config.yaml
tokenizer: "char"
encoder_norm: "rmsnorm"
encoder_activation: "gelu_tanh"
encoder_experts_per_token: 2
encoder_layers: 6
encoder_positions: "conv"
fusion: "prefix"
decoder_layers: 12
decoder_norm: "layernorm_no_bias"
decoder_mlp_ratio: 6
decoder_head_dim: 64
decoder_qk_norm: false
residual_init: "scaled_by_depth"
lr: 0.00081
Rows from block 4 of the text decoder, named by matrix and row number. Rows with one number belong to one neuron. Each number is 500 + 25 x the weight over its row's rms, rounded and kept within 0 to 999. All counts start at 0. Numbers have three digits each. After the name is the row's rms in percent of the matrix's.
# fc1: MLP up (decoder.blocks.4.mlp.fc1.weight, 1152x192), inputs 0-95
# fc2: MLP down (decoder.blocks.4.mlp.fc2.weight, 192x1152, transposed), outputs 0-95
fc1.698 077:474511462519476507495469522464466497453522518509540527479544470527539524463527539520506468491463502473509524498525485486522498478512495507514519504469510516499515482512474480508488524488471472496505483515494533457522471507499496549480489495525508449532501468473458494516486524516541515490
fc1.699 086:532533483523481493506480520532530445495537529475511487535531534510468514471489477436478511480539496445473557506470502497504534529476522518493479507469558525464518508523468489465498510522479464505479496476484526459518495519501474497472486520510515525471502527453498499534532480497511503483
fc1.700 085:557472523500483488499527508520525472516503540486483525475491518492484476495489536537471516540499474445524455551468492487504520505520490460512472480482467505500493532478472470519495532504498537481505466464522471504486505466527520557526534512545473459561498501525497514497493473483504525492
fc1.701 080:503546456522506508527501503497465463499540516507502489499480533493515455481499540504495538499486541450494465471543504461464485480473526458488451463533483453466512536545478497496511524532497510487521538481510519476460488499491538506457488513467520526533500503477492524527513498469542507474
fc1.702 141:472532479460483537486489519545485528459544517454514512493505537511560459495482514476483457496461506503508520492456461468485547491508459452470469498468483483517476479486517535532518538485495474555500528534483490519516510487460486494516510492513488537487488503510508526477545476465509472524
fc1.703 124:516457466520535508498499460484526512485521507516525548518491489507542498506481490525486521467496544492462489493502477481497487507529519481494472514484506518539455501458497497514517546498492561499501504498527531526494510472497502516515494485537581517445484483543499477502492483483512514486
fc1.704 086:487500499501483476531480486525502499490528571495475506535470515553495490452566510498486518523511543437481473500521478501500513521482530472464520507473466516510496471475480525493512511482469508513524469501514472475516536463489454500489491479503523529490491512525502545520474501485521481512
fc1.705 090:519517496522516505491486516490501519491547504474473526511466517529488518498509482497474517537544549450489539538470512478511504473481495508482472503504529528505522533523478480484531517482527493511541509504514484487511510459504520538548500509516516455510465480477516500454489476539550521459
fc1.706 079:501505508486473502531456463526534446507505504526474514493482533495521447509517495497511495466536527448538481478512509519488508477484496503477480525506518486494515531511543529473481521510482474517490529470520538470502533512531495489536517465516532484529530512459534519487521473531506509463
fc1.707 098:472474481484484528475472455498543480499494506481531559477538527560536462485518530541521509509506550449511490547512501526514480472506487476514500465507520489504455532476518504470512465475537530474474508490543542456496518481518474463498484484505496514481510470493493479502481528464542521507
fc1.708 084:501532466519465479477479453496488475494533558504477517475518522526511443475509540507480463492512540504493515526465497538480517466477538507491501477529538505466507507538538501504527528485502508480529490538502541503513512457499493492461521519537500495481537478477490469497509481505541485466
fc1.709 084:496510477488499523504475495487479475505478500495488506494505487484508512451509549502478517528492516466463500514460551495471512525513508509482528489531472525483493468478489477503482534502492530491504509472497525459470506477441514471469538505525560530523481480469509524504473452528480513523
fc1.710 132:463466513498479499539471483522489525493510499483536469490489524504534489479497471481525532517441510502529512528498480556502466453496505483520504513533486504546477481484531515494491519496486488545526530527506524504537515512472468499500538466494538498514524482517468536522497550436513524461
fc1.711 131:490513519544541498514516496477552496487494499504514455459473545524543503512537547502492509506467486497451500486543494460518531493528508518473519478480489485492464506467536500470507476485488453540504527475500506487496562534535507482494488494529501501509451479491529514509512513498511528468
fc1.712 090:476515490474533505495503467455515444505489526486491518496525533516503523479524554485530517483531488475468504517477474503524518521532487532518541487462474520475454522520543526498503479494550479489495465522566519492476507500467481538458519466543545480517496493530492524555515535471492514482
fc1.713 083:457518517494522479526491527520517461455468547462482468490542523546490481486542533500502530531468516518526526495488527466536534503537536535494484467515516531501535526507534486485458487519532507543503491472541514510490512497524508500544482499506524498538462479522461477525495530495542476477
fc1.714 117:533498510473494533537532488504457473415511536480496501516526499482500509497556482500507493516485534484474495521507506488513474558487515489498518507511535549521480506509523464529493469498541484495523474527500535434511547501450501493506465468490517491497498501463467460543488475530536544494
fc1.715 124:486479518541503561447492487440541497485483505451476539503493489497511464503534479512489526514533562486518522522506488503480500515526505456486465475505458520466524512529511461516484462484500519487524519476498552470488502529473478472491495540532472466538487491510499542485520470496494503476
fc1.716 134:534462505523520516502490506508540504498492509464480519459530485502529502512475518522502531490469513502457536514531519482464544464517490497501497481504508530528493550448534532531531491502496489494494483497521535525484495495494492507466501472513527481518455498466539485496482460470495499504
fc1.717 136:542503498539537485452462469483522500463534506523506521502542497486536519494493549496465497481506493509480504509543518463550485524507521499513445524473516512513486513553506520542541504502512514498477501475495505500538464508459496492510521495524559496512477511505492493500498458491527498471
fc1.718 084:514455545493541467512491522519475522503532545527471496531537509514501480488538503460524504518497509460482480538496487465461524509528532463520505481537532532488493497532471523519525516512475478463536529506531527469528496538510504502513488505506512529481483493470476513544507479469548488501
fc1.719 081:477509547506474509472461525448537515520504468480524510526499475492514513503542525477512546489488521461528473527461487488459482442517494495471498507501448524470517494515496484518457491479488507467474484460479491462501509480472492480485493492525493487491475535485520497517533461512492493486
fc1.720 082:533503534474484523533480515470523495492464555463511460480495520478522457507541566466478486444514512469501528524526476512557530501563532451527517507489527495509494546505527486479491484486511523483507518532520467449526499503473481498540531486500490502510512498520486512528479524457497517506
fc1.721 075:492521533471527540539451469491535509510482521520537497517548479546524467459513469481462534507512548456493521482543465489500481462507537508445533507472484524536473535529535461492512484455506506500467526523541504469486521536536521485504492535512515490480506492485481466491535479477526477500
fc1.722 098:494484514509496514541544486456513478494479485454507518535518453484515498491528513462490468448497472489473506511510471481506548507529552498502484516480492521527520494522504457482474496472520536457502511480536516448490481500490475534509526483526540476488495503491479484495476520534504544474
fc1.723 136:470506487490540531484488475529544484506510496443559496515525478492485487515509513501470529480524528498489500509532480499515497509564484554502514475514498508511501498469500510497518481499499481522523532513492485509480448532496508473434511481514479480553482533466534511509465451469511476506
fc1.724 092:495517490475494491519484466470468450487534529483514504469523535528504462488513505490525525494535506482519497493539471495471514494491483500507448471516490473478465537475512545531524480451555500479534527474548474500498497461491510493481546471528553453467497464514474478507511514516514500480
fc1.725 086:480497527490493538548469544506471472500526536498459484473532506538490480529546509516539476535487526452539511480503487506497497523489514503514463521474512509498537496540533485546543523504482468507519531490475544486514522482484495465532507528535515514508472525503492529481503528538517534511
fc1.726 117:510482487537508514529471488490516502472501499531470454495504499526471510503523522491469517543502525478496555546492510465496548460491505469469511451470487491495506554533535506498515507499508517460533479498538554489539550515513477506511487480500510464476519460505498471507512454499548501479
fc1.727 081:477505553516517489490526489503509450505482492530544480535480518495488523491553511501516516497544512463523463504466543530513478453475534505487487536474532466497489540520552477496530503513517491479547459493518520528536517457497517533477529490538493512532539494512526492506483501522524516496
fc1.728 083:516468501472470503533471537476511490467507507467497536527462478519477490488488498519530537500489478446524526515529487525553496465482508472501480476467546501476502511472520501508475516523521505532521470488525531444532499537520496469495539453497516510494527494510513473527469498504523523488
fc1.729 079:514498543519537475516479497449478509522502489527477515501476524509482446495478538480467520558464524456505477524489525495479525486548478498476515510486478506506493481495529507515511479452514511455541498468538529510479500501530514513537544505537488501537472492491498467517498517479535488532
fc1.730 089:514528475512529530524527460480502454502476506507477547521506483480498496457536552452501488541528471496537524513492504480498538463460489511461514464484504510475473482525475536528525532485470484502484487478466504481484533501471476476514527519500545491484482524483476465531531503539527517479
fc1.731 104:532498492493487501512509510449519473530501489486521502495524480528506518481536544503529533522498490485484529524480496514492486465522479476494473494454508469514518522528527489478505514478518483465527498466498548505528537479506482503509535493544544456467521464526551460501503488490519546522
fc1.732 080:538513537481480539510488525470503469486468499503471495460543502518475484475533520505479511488476494445516469478474486482514526467528550467503542468474478539524534500502538538522487524520537505503479496504481514503492517476470471476515490508535508493542531465465473517458486487520478493491
fc1.733 086:530487476491504490525453520510545524501475517496539502497526561490482472455528506506528497500500538444487533541456530500488515466525529515460486514469487527462508525478510486491540524511524493526507476518520511472538462522482508532491482460485485469517489480480494464485547530457503476470
fc1.734 128:506533516504528493511509492467510506472493497475520464496503462540564443482491530477516477499522497496515489536453475519484496473519483513473467492502523452498476490489498545524500518498504516547533537504503501498539525491538477498486497488528486493512543490481517474523504472448506519499
fc1.735 079:545492464511505528468520494467526443498485497497499532504483502497522489432520509520538519496516529480464498496464508514500506515519504515485522508493462539490466487533471482518471497470481525526550465469499496514475497539490511501507468488510530457509483464495520507474502499468535477502
fc1.736 084:518530477509505503487478499451484525522496522522491504525495537529474453511511513510477502521514478460547490556507523484499553546531497500475512490473511537494514539546477489483466490450476474490520494518477491493544483520496474531525497471526511509545515531528457466538490477486495526472
fc1.737 077:535527544504506509488512514499483507481469489483492475477504514533538480451493529490463495501526484463509478524476516483473486492470479496521491499512546472462459478536537473466487535514536528511516513515528500477538525491495528523490493460539523454488509518537508484520530511447552478499
fc1.738 120:477486530518494487512487455465485467488508493521475460490504487473488480508515519529483517518518556507519479535460531484489509486488513493464519521457509542486481541501547494487466489476473449505487507509502548513530539513511517527515494524517485444516500517482462509477515524515551499490
fc1.739 084:524505492502471521540500483486488498521567519525502457510484496481536507475511510450496509465530507450517489523502494489476511477478473497468512478540535528517512511516470505503520488492476534490470465538471495529477508524547502506476538513487553490494476507520467538511500477478535521496
fc1.740 118:500534498456512556560527465490458464510519492516476494496486542537492483476540492489519487474456482485493522536508494494509528517461473458494513472526481511499470488499507515500477501485528479501529511543495499445494531536474467547495481503493507525462532538552486464533506535529497507483
fc1.741 142:480508506498495550533479514517476507470479480456488505492472512512558484521550528486500544493473556494499498485509512462502513514521512508501509533484461525496512515518500483521517488499503463469482489510517531490471526465466550514495495504496507453504492458474504507472486483494515530534
fc1.742 083:477496537479536516512497514474489444442465508497511468466502513478476516458532527503472536495533496475483484516475478458533517509522549521481538475500501498510539486532513514507458510482505507528500526536496550463508538493481467484486501460548492522485534451497513527514494538504549512531
fc1.743 141:470544532496495516497517475492507490496534535494509470540503491495489460491462562480524511521514446496513499501496497564489542483510517482529478502517486492469488511484513454478504558512480508555456537513494501534469472490550536488505544548520525487488524468472544474528481511519522506548
fc1.744 135:456513531487518484526486462509503519456511509452529455495510512551522486460542511476558537523472522504535519518511475543504474492469488512484485544504477491459478453472499510463546533495497480500517508452517479477520481545514511500517510488529531460545510507470474504516491517462488544490
fc1.745 118:524526480518528481499499444486522492511513503494488524501532539505502510480532513500521526520493493505547480498521467517516534476469526513524477497458528510446520521517502550487478512464473494442494447480470460462464455463484461522470504501544518547525534467497533535517538493544535521486
fc1.746 087:517525534519492510485487465525517488458473534520529495524516525484504505468492515501457502497483479468531480504483479532483489543464513486475507501473528500482479475532543541469496514467488514486501464500545494508484482471515477497484487465488555494516524469478472480534486468506541520472
fc1.747 084:509474465521516524493513495524493502472532522469536487535493520486506489461554519505506531486512490498452519547507498488505521543518469480479454499521474525526511501529541464486473456448532502494544483510504513497531499496495520476512565463482507483517506451451516508530490478457489518501
fc1.748 080:471462489477505540522477489474532500506520559531520476538542510489473459503493505522496538502520505465518531492531500506533536453535475479496469475518469535474506481541535526487510517464483490461543539476479478493530546527482523496508503504489528481473458502470527459503531469488518525477
fc1.749 098:485488520515474532474475514488525470482466522489522495522488487531533528489559532515524458514502537495496525548480528520488506486486528525469488482489493525455456476497526554489505487481487523519520463471530468485515516469527480493514527482555543488527514533527515456476501491479530532502
fc1.750 077:475490508494491521500459528466508446541532533510450502452523494531486493524498545477516485526521509432477464495493545512471485505480475509533536484500511492517517515472511497519506505507493455522527530502522495462476498488519538505487485506540504523496488542522550532527517468487507499539
fc1.751 095:517501503496513476467528482486539449503498507494480477465490503479549515498500499480443522523519524471488529532534499499507537502532493524502499493447539502480520500494502556545523516482527527484526523517493506480501511528509484483507491529492513518510482509494473476484525488528560499498
fc1.752 083:525465479479485532545512445481509500462469501487481501454503513524536525464500523498516454518490497489540500492539538546495527529466505464491484517530488476483514487497498521514532532469465509458508473474493540492490510491514522496482520520526506478529525470474494530482484529508539536490
fc1.753 087:534478499476527503530529490475518481471492528518490510485494532490486478469521494505483512511505471491491498561508511459532507478491474465477483503485525491460497488542518481512518521487486513489548503503543527476472506494503473518497522497566517501479536528533499508522492503465524534479
fc1.754 087:463483477539471545471521477499478460488547547485483524507537496497532513500492484510517530520484527458497472495532466528484529499488529477518474458502535480453463539479540495475534515491527508474537515541491517483472534522516496532459534484523523482517482511478526533514516538509540497505
fc1.755 079:486469538520514511547529479484489494459473500484507520481512525505493522442551532473522531449525545480500470531489505535555493469545533487458458495490518528490475498528541544493528482493492492522522516525499481504506507476458476507460524498515509480523503460534542468535504524498543524520
fc1.756 091:510523491496502522522525504469477484485539475470486548509472536514529438475486477457533500540521472464512517544490470512454469528502491526531513509510514486493464512470533531497526493491481479528539511468509487494472510478511517479473491490504473468541475468488478494482518481534461551530
fc1.757 083:502475538517503489474489498492476510508486545462498553497527494524475479473498514533526521520461487484463470532498470536491507523533499515498484483514497497492472516468468504499456468481482467502514491519479511517488522468508485496483485505515525459504508506518494516484481504506549546480
fc1.758 127:473529458518485507486542489495491503528538485489516484490498518553507475515516505486510476505526496468450472518495512503504537506480493541518504475493474504461482489523490509485502489467473489526513479533518497465507461503465537528497500493488506511480483504551473460483488516512502524496
fc1.759 079:509539483500460508482516494503503500444473548506466479459472539532510477476489495506467471525503498506504520527501520530535517511520512522475531465472512528473486500486503464523463478512502521493546479526477539524502529545481519539487517484537487513511487472482467470493554495508540553464
fc1.760 141:526522443510487542480492460479511505461474507518504457491493461455520521462559506526479442511493489517511479492484505495519522461493501545495530504458538521446489492461521491507437483485529493459524502549520488482484519447494507495510521476518508471499475464525528506526481485476509538517
fc1.761 086:466529513482499516481521462483479501454528502486482513470558532496532461498541555451478493489451508454467526490522499522487559466512465470478477533468533515465527502506502529521514533499471491506538454505511481515492471485454501491475487519524516528473494532475505481522557505522488569500
fc1.762 085:496527516484523480489532463487468481496496529478517501504496490482546463489476500474509519530518493476478494567467492482468510528491508471461521505481545511504500485539518466520487512496481487520531485493533545507551546473475474533455538518510545520500530483511481475498478507521526510499
fc1.763 084:486525524510514513488518441508510510493479528499489535487520505496493516451484516456508485517522544490525526538514483484510518520515520478518511479481545507457481526494488462464490519433516491480545531480542546458552489496501482504480536480521547529479506523474533461530499515492496492499
fc1.764 109:477510545497499481453518516452520485484521522514518515487523532543489494491499499473539476514524504488491517542497506511511503514512479497510503457505535482492479468513496520510505506477482499468526464493497533472522470477495457537469478532520519471498488520534531515529479527492510541499
fc1.765 079:528532516523484515473488508478510470461498536453544530464500489519480448481532480491508541527494542466489535556486504501549495463486459552496471463533524506466490519492527534544495518509489534508485515524542487496502512500493488493502543534497552489458471498503480492522455523482534501505
fc2.698 034:560509499488508498505521505537450492509475512483508460552506504438494499526479451493503470486461470514507495458479515480487473510523508486515516480519485496514464506494531520504480467524475566473459492451493483502469502526512490508506509493487480512486489528526486457565498511468441478527
fc2.699 040:501496498523501474532499479490536494503487476511491475450531499511483487513501495517517501477480523591466502499536515522509477515500497532513492499517473503504502466486506486508491480489511476515444410515501472512500483524517519539512505493482514508508525457508504527519475515515494532544
fc2.700 058:550503507509506532536496487514489507490491453520532512489462443462493504510516490499471513532485513537510471497495487508535475496521481507520499554500496480505484480476497478572502509465517487520519496499498473495490511506517506438471497473460534466484463469533467499484480442479502506494
fc2.701 044:486489501453471522500562483539511491526492494478532546500490501484524485512435463484487524504478487505460522482505523460475489489508494521528492505502498473530532504483548489476482507522524561543512497507501517487460494504502507509467480515489509486445509500482507502523482477490511514548
fc2.702 188:523487496499506526499544536491479477504510488488501526451495524462541541513482445503486485472497519507477518523532519490444456479488531471512496516495461535493479536494476500511487488530493500447509489501522480463491482517457504500510531456479472501478478513520514462481509510508483514515
fc2.703 148:455438531485489449479513518528482506478530504526502505496524482477471514550493520514493509482480469583489500471499504499481531502481541481534522484509520502542554469494486501462471490514519460526482487489512501502506541508488467526487482520460500551509542497463509496549511503488487443511
fc2.704 058:532475491497496511505520504507524520521494483501517501501543500468483518519493465544503543493510503508473508518557477484505441507474529493547516503473470497494512518523485510498524517546505509502448487540484478510435504477484533475486504496473475502500494482521510475461478490537451453507
fc2.705 074:530486485526512521495491544476507504513474492494517512482487484490457521530510497501532497485503482611496493498498454519539487490529509498530521455504466490462473548529507494494454446501500482493492501525507517457433508461528498476501489498456442505489469518507477482516496526496505503499
fc2.706 037:488469501488471492521495476538466514509504508497446519520514504471521512526469503503454523494515478497472496468495493541507483501484529488509501542483482534526510504506507474485514477565519512490506491537462521521497502507488522509465508511441462532493522493509525463531443483474513479532
fc2.707 109:483477512494475484488476493520522522532469472487511481447481524493496554555479489524483520498503505689487548472510522490468501507483494485491497484491534524519497512486475492507484485507491503479495500507521454500506511479487503495503508457436474471490493505500503478490514470498493469498
fc2.708 044:483469481507485504499516516485530483551516485470516507485538491507520491502492519531518538542510520545483494514501508490501493487513484505506513480532453484496467522533530514484438519513514495479502508523533517488489542479473476456475459507473465516555504514524473486515488512511468487499
fc2.709 058:519517504536532492464534500481512458536460494473515479473540527495529543499514516538437529504566464499464500498518522532512477480474545509524544534460544512500500492480488482471521510506517447505508496490518478523505492501518478508516501510512468520526483482462447498512482472464499483518
fc2.710 168:477475474480533485491495516496521468506500478544513494457502533508519535516475451549495501490533503605512498463496484508505464483505486510528534492509504514484493494510511483480490453513497489528502508512528490471499455515532502515506495488490453458499477536513480443510480534498502524493
fc2.711 162:506502502514497507553499523495484513494522468491555495493479533520494496520540470473510519538473504592531538473506501517482458503472495469510460490501465504505511521486505481509533529518493468499490509454512499462551511529483458497489514512527478509513500517510508540506509461478465501480
fc2.712 067:523499486520497476508505552493518482528481460484487497480500530500504505548460482482460511517516493690514511453460514509460511501491495505495502485504513491544518503506479515515531511539464511484516513481496528515486468544507478486509488512471438482513476497509496499490518507490483495517
fc2.713 044:519485522503506489547472484533494516504514465493548500519449519500553501570469522523485470525497439538523471474519519486502477503503495514527464533507515462535500512473472546521475549521471530475501501478454454487532508511457461498461514484480510558506506484515542500508490486468507492470
fc2.714 151:511468549500535488485505480514541518539498532483465480516534528475496470542515521486488542509544479562500449521473561507526496542469512485478516465497518450516513489507515520475533514477467466527524500489486467523519528524518479485452479513518499506521515518503503472526486476526532477567
fc2.715 153:506466516552554504492477478480527544515480462467485485499504562501471492526508575519496555555504529499527489516477489503493507520451480487488461474481505494512481547503483491487543487497491505499473496466489517538502509547547477490461473494520500503510470474517528502498534466480518495489
fc2.716 174:515462465477486506503502539498472521486474510457495490526507482466512489553467478527508497483489516627528479503497501505462518485504550457495508539510496516549502485518524499510471479491444523519496477515508540536496496495485503440506511495443495519478472486487499484483494499520506476461
fc2.717 159:507484468502501514507485518506522490486465482534525493471481466502490523533503488521481521485504475568511492510548501466506507466506489502509539499455477526485544510462468460524460494470511476522485489523555528497499525441515538518480544500442491465484506479499513516517486533487472505492
fc2.718 050:528500488518489448491472556513496518507502465496524487509491478491493534506502495511499490481523487535497494487537514491473460509463534546520519494484454543520492500546456495521505514508478478481482453491503498475487460479500516498503490444459483503510478467552496539501469515468495502519
fc2.719 054:526470530474487499485543482518515533516458503534534498496451486536515515515483470535497548494511490535491513532501530466479503478530515492529527547481488505491501513459456487520476501502537528522484476527508521521480475463503530519505523540461501462481482468459510498448498485503491482498
fc2.720 070:482482490521473488504524515530508528512478500493512489484506520489494492526470458512476498500512504544459504466510514520468488522521451527488527458483520536557526506482525464512469477505465508529493479541506517524449475518489545516500487465492491493441479520550451517491516526481486498527
fc2.721 029:465464493529519455485470520530502481530526537493508539516523539510521541523536493512496478478532491490464474517544490548490545507450524550526493487491493501528520500514455537469488467494502484478506485497503453466473469504503475532498502489464510522493504501509475502490491533475516454533
fc2.722 083:505475513501488482507487533519536508483471490482516530488473474503515521549491492491487555512489486586515544491543529482533501490519499507491456480489511509534515535498494509506524531504502492484511490519495476475548463483490518537479561506435499478544503481483512473504468467472507493526
fc2.723 173:533517489520485513481517575460451484485510496507474497554514500491523523519515499494477472523532499593499510492499509482473510517495539468473480492486542513495509528507512444513498482512503476504515479513475496502488503491498500486476504512456457484494464496516497526473538437498528475525
fc2.724 066:522488501487493504505508515533490521517528532516497517555514518448477487522496482464476492486515467551542484514449492477461520489506517452510497526514511472518517495474502512514486513475436519532498456490487534528478464528524525485532518525458522526490516494537507521478485482504497479513
fc2.725 052:499491472506520493540518511495478495511488479502479474469512540467545543537509504506455555512499492534454529522552544502509480520467496487471505456494502507539451525493514506483542504550451487482510497554496474490490517533527503495458496518486485505524492491555494483500498484483510495527
fc2.726 153:506498507479486520504522531513527523489488573467541527602488482502537436533482495489498512506520470487557469505485493538488495500492480496490499529505474493517513493511507514503481531470458498544497500507481482546494444518503533468511535527446500492531510494494506508483485476530473496507
fc2.727 048:491472478468512516480523521482479543522486459508484553486507503481474511579492473507518532516518493633474519470517509531508491492486498497463521435529457478520496495513479483471498542562497530485479471513495471480469490517494486478511520502457464513481488483518486552512462534506530492496
fc2.728 040:500473491512515483474490492514500478499502477444500463482516500446489521503480542518457476511512499501495491526482495519468449501461521501489498483510544469487497519522496521511552479513472492471527515511462498468483525523512496473505460540488504467513509505512514423473484460482479453551
fc2.729 040:479488540529458496472483569523494512531487473487482504499499492491515490451516551449528457498479511482504485496454473524490475479534499512540505487516490535482492495537484509482501481494488552487549547498542507503467469524495486515506481482515496484458498565529475510498483540528493482451
fc2.730 061:506486480491528519506510518498463468548541552504511484542507491483500496515507459476475557505486468534483508530502532503555450494497519498527541466480510483499477496518513507425471494511505463484489503500520511470478494471523502490489509508461476478565504494478508509505473520518469474569
fc2.731 098:529548486478501523552528499502469516531481471542548457486493520509495505507512526486510515510474480515497531508507468486485517481525533514538490465508545515486527528462548489537508522508513489503514514492477493455466500492491468465480535481545522484450473496538521484471498497443507469508
fc2.732 025:529497505537505478487488546492476531500525514497461472477497534475537496479531509525535482503506466501481519451529496498494449484543488481477514488511497525514448510529461456456520510530486512469462505506510480513518511538516503529516494462487507546529453468513489503492502528485498464483
fc2.733 055:522487541488464479501500485506510484534486488531509444497478477518516540506463521492510501506510480534512528498519553472479444489498492520521475524479505486520493476516473493494472494524458524497489528537508485576525452467535509517498520522427486485508493480508497524481475512501506471519
fc2.734 164:532512494513511509524497562534459491529495514483485487484528512473541534499530479492491518534491504526503499473465510492518496489458523470500511517499513518522458543496494498511528472489487488482489500484513507492474498546491462466484466487525467534525451499535511497505528462505500462477
fc2.735 039:497488459504569523492493540487484460544499482486478472499509500457476521552519504509481500531521459539504524529512517505533468496513530508508530442478506506495481533497532505467493483477466485534481481486511494497437521496529490476460496496464474483541477457507498511501506459471497498516
fc2.736 053:472510543492496507469465496548501527534481495525509538494486537514511488559518501545496543513498478536541518449500451493530488476499447494504533500496458455514529493528459531473523498527521499498453490475476482551459471491533487524499504505476500536513506484531557530471480483520443504527
fc2.737 038:507496486509517516497512498545490526529502525472514492523480473460478489571486469495470511474510470509504529483466513499500489537501475501513511494530490484479496514473522539501469467511471557520507468506513530505459517524496520500529458495452503505516480486490518491507518475512445445525
fc2.738 144:491458547488469501537507501520473487530487564484515519549463489477498484570452488463512502484487458530545538539481538503476511522512511461469486460517491495494504509486515476475465511514478508473503509533478460475520515494472486496492560498437480504502523484491514541520487499504495450503
fc2.739 066:477493507472486466494501491520500490537500531541512471498498523494506523508482496513507493463485458608500485505477527500525487469545537482514539447516558478505492473461525537498516511525498492486499498518502461501498523510513465497522503506493476538500518520521495475470494518487526494505
fc2.740 132:468531511505513520501520493502487466532504514513453459552507480501527464522490533462512482507492461558550512477472512493495487532500496492497503480468531462507528511484485473455521534537489514499469490520499517561477501521542527484514487535532486471500502493506513492488508487502526473535
fc2.741 180:493483542486497473497450487504492509492492484563511534489470506500467485478484494479547493488423503500500539506508491459474512474516507494542477527507465527544505448489483523517478507492486541458487482481502505480520472466517491539524530486490561493465503474493524496512483555483544498449
fc2.742 050:493515480526505512512532530460519495544506520540516531520486482491506487538481494491468520521503460508499464518488493498526522468566489482515493493539489483482510530520511451518490517491521538471483502494471513498454512513525490477481482523474458489498485488539492492484505527489428496511
fc2.743 189:549463498521498510521514513515492532523509504504493502478534524465506494517513433489516521472504509531490517489490496473522468526465495480502475501469444570511486510529470524495509463465487522500518454511534496466488442492515506519487477476480470496507509464526489523549502502494496550502
fc2.744 179:464475538484496457548515466528477498502503563504520518500518535538492476542501455525543528510476496496482479484532534514492522496480495486488523453551529483484546496467499483475469499485532508495492500498521489479539529521507465485487492484520525535499500546496506486547457520501499516477
fc2.745 135:512457507485491478495519471512505558516475470509491508485483479532479515543500470522529543493504508538488461511542525468517480482518523497547536475499477503471512504489484468512462534533497520476459455522493501504472484465484503473507495517447531518459538464501523482484464533529514492499
fc2.746 054:509498501448517476493508488494478517480507525481481520531505513453519455566501467508496521486494487522532491480453539514510500491520515435493498478507497485540469484509521527472491487511485544499499497520443479501472491524493488467472496532513468516504505500497499507509488502526496487526
fc2.747 061:470522507478501520455476535533490497515511510528519503510514522467527451511553509462502518521499495524536537507514501482545517474517480512555550493497493484466521507515466527444510527502531514489437489504470494509468490494530476481489510480534518506548471466507543515455457493523480460497
fc2.748 031:549537496522468499516535512481490433518536541497475495560515538508531504528489472514492484482523447538479522477488497500499468504512525481533495472513489500485495498504542471433535507531512509499503482504463530491517487523499495484493493508509445515503517495520514482476492516472516513543
fc2.749 082:515481518488484538469529491514485491523482506500482464516519500522508525544514455520523523498497510635448490528531551514497472481483513515559495508500489497522512503500515477470471464592498489507456465519534506496492487495513495501463484485430465516497482500502488470525470498517494517514
fc2.750 037:536524474503524477527523469517495537519461479535540559482472485464503510511506481480525533482498464490468509485564469501533490475511520526495495487507490499468477492521517496483514475504528483490488497530474461457494489469516463509472494466539511507480494496557511493522463534502494481510
fc2.751 078:499483516507442488498493517502500544477559532511481511506527513532457499513513490508519503487531493588501513445469483489527529539426472521472503494507505512491518494525478490517507522512495517529476478492498465541491482535479485503501503479479483517472511542493508540524500485536459508514
fc2.752 063:499496484507508468513509524497468487518518532508486528469509504504514509529489491524513499492521474605474502460509500500543514497482519508454508504529468480496481517536475532511515472573510487431469486486474460517503526522481504519529504481428453496542475484501521484487525521516484473532
fc2.753 065:518539534518512539505496490504489473481498509512548481472501456535470522483478505472518483468483455532480485516519446522484489493511527519569489515472510474516517508474531480504475539498490492543501554522520506482514445498495527529492499532456474501458497505475492514512506467507499492505
fc2.754 050:473479539467476477504499513503493523494499537483525533530501510492462537462485508481522451433511460531521462476453518500518455490514489497504527488500474505512516436532489538488498516566470504498529491497507516502482480529467521493574473505477465522529516532504485504468480506503464485512
fc2.755 034:533492529515443503546533485545517508545487507505501517535490502476496495510474483475508485518446502540458550449497506513487505541474511519541533505520529472492491488493506465516434493511506490497523499528491539507453518514474481502495494474483534489493539538491507522528448523522506441508
fc2.756 066:528436489539480512467510529523460513501494507491502485486511491471498531532484455467485529465518487548494540475486491502518504500471525505498522518484484533511475518524516516512473475540530453505539463524514494432472508511478547516529489479477471515512516498494473496480474484498460456517
fc2.757 047:525482495524515490464474521506488519529500473475491510516482509489508517517501513494499479489490508547537483479499532529442440513473569485546465511529478475504507498544481538476538551530524518516430512495428456469529512524463469476478524483531466527515487494522507493510486503506497499523
fc2.758 150:487474517498496524535507501553445496520501519493509500507513503506488531493493469488522478464471479545467507472524471511507473512492504478517523503516486542496539493476479531510481479519528479475498472509496505441492501513487501556495499473480489512498565494487508485549493501457457521523
fc2.759 033:485485482506544481497500535514488492505492492522482539494507521485538471525499499528502473509453508487520479462486492532519533499534522531525481505530529501522500552474525483458467520541495496518475499514524548492479529502480475455526481524512478514467519478521463473461506507474539466483
fc2.760 180:473478490508491486501538503509512504466529468475514546491550482478457517493476510502507499427474523526453532506570516520493494500491506536515501503494491509514490508523494492460454562515479512458514478557513524452550445464450529518552527472489509507474528492496494504512506502487462500499
fc2.761 074:492509500461490492474535478529465495484490503518523542541453495493496460494480469503524486465511469545498454457494479485510526464538496489521516502532471450484521493522475515490468509545515545481477493498488507513443499496517500516501518541473496509487504518532539510491465529507492504486
fc2.762 059:504499496516508448475483500506490510499473466499530492496488490481462506552492510521502479498516471649499445472462477545508498473484506533498528473525484497489495461534482528487492478515472486523488517474498492511478490546516480504520469496477470524510511552522465505503473520497495505480
fc2.763 078:493486528463483494503477512526523520517493496511525477500483487496476539543473492517493475457497482701504497470516518502518483503496489505499483501484496501540507462500495496502486477530479513524502479523521513533499462495500525510534516498417479515502505478487507519503471503521470472514
fc2.764 125:520512505496488486492461514518491487506473453520484461485486487483494533554446510507499465489474512618472504476496501520451519453482559486520525511495492471557528494487490490501481529532478492505476503518503493531503481522500502519498494486479504499459497505487506487496498506491514488498
fc2.765 036:529540509453525511536494477511495470534474506476509523535491479492525482566488467528531468514492523577501514518509493499478440496502519463529513526507466497536515512507509496514473468562482562536486487515488509504491485503477502451504448509452512485494503513519487537520500493491488508500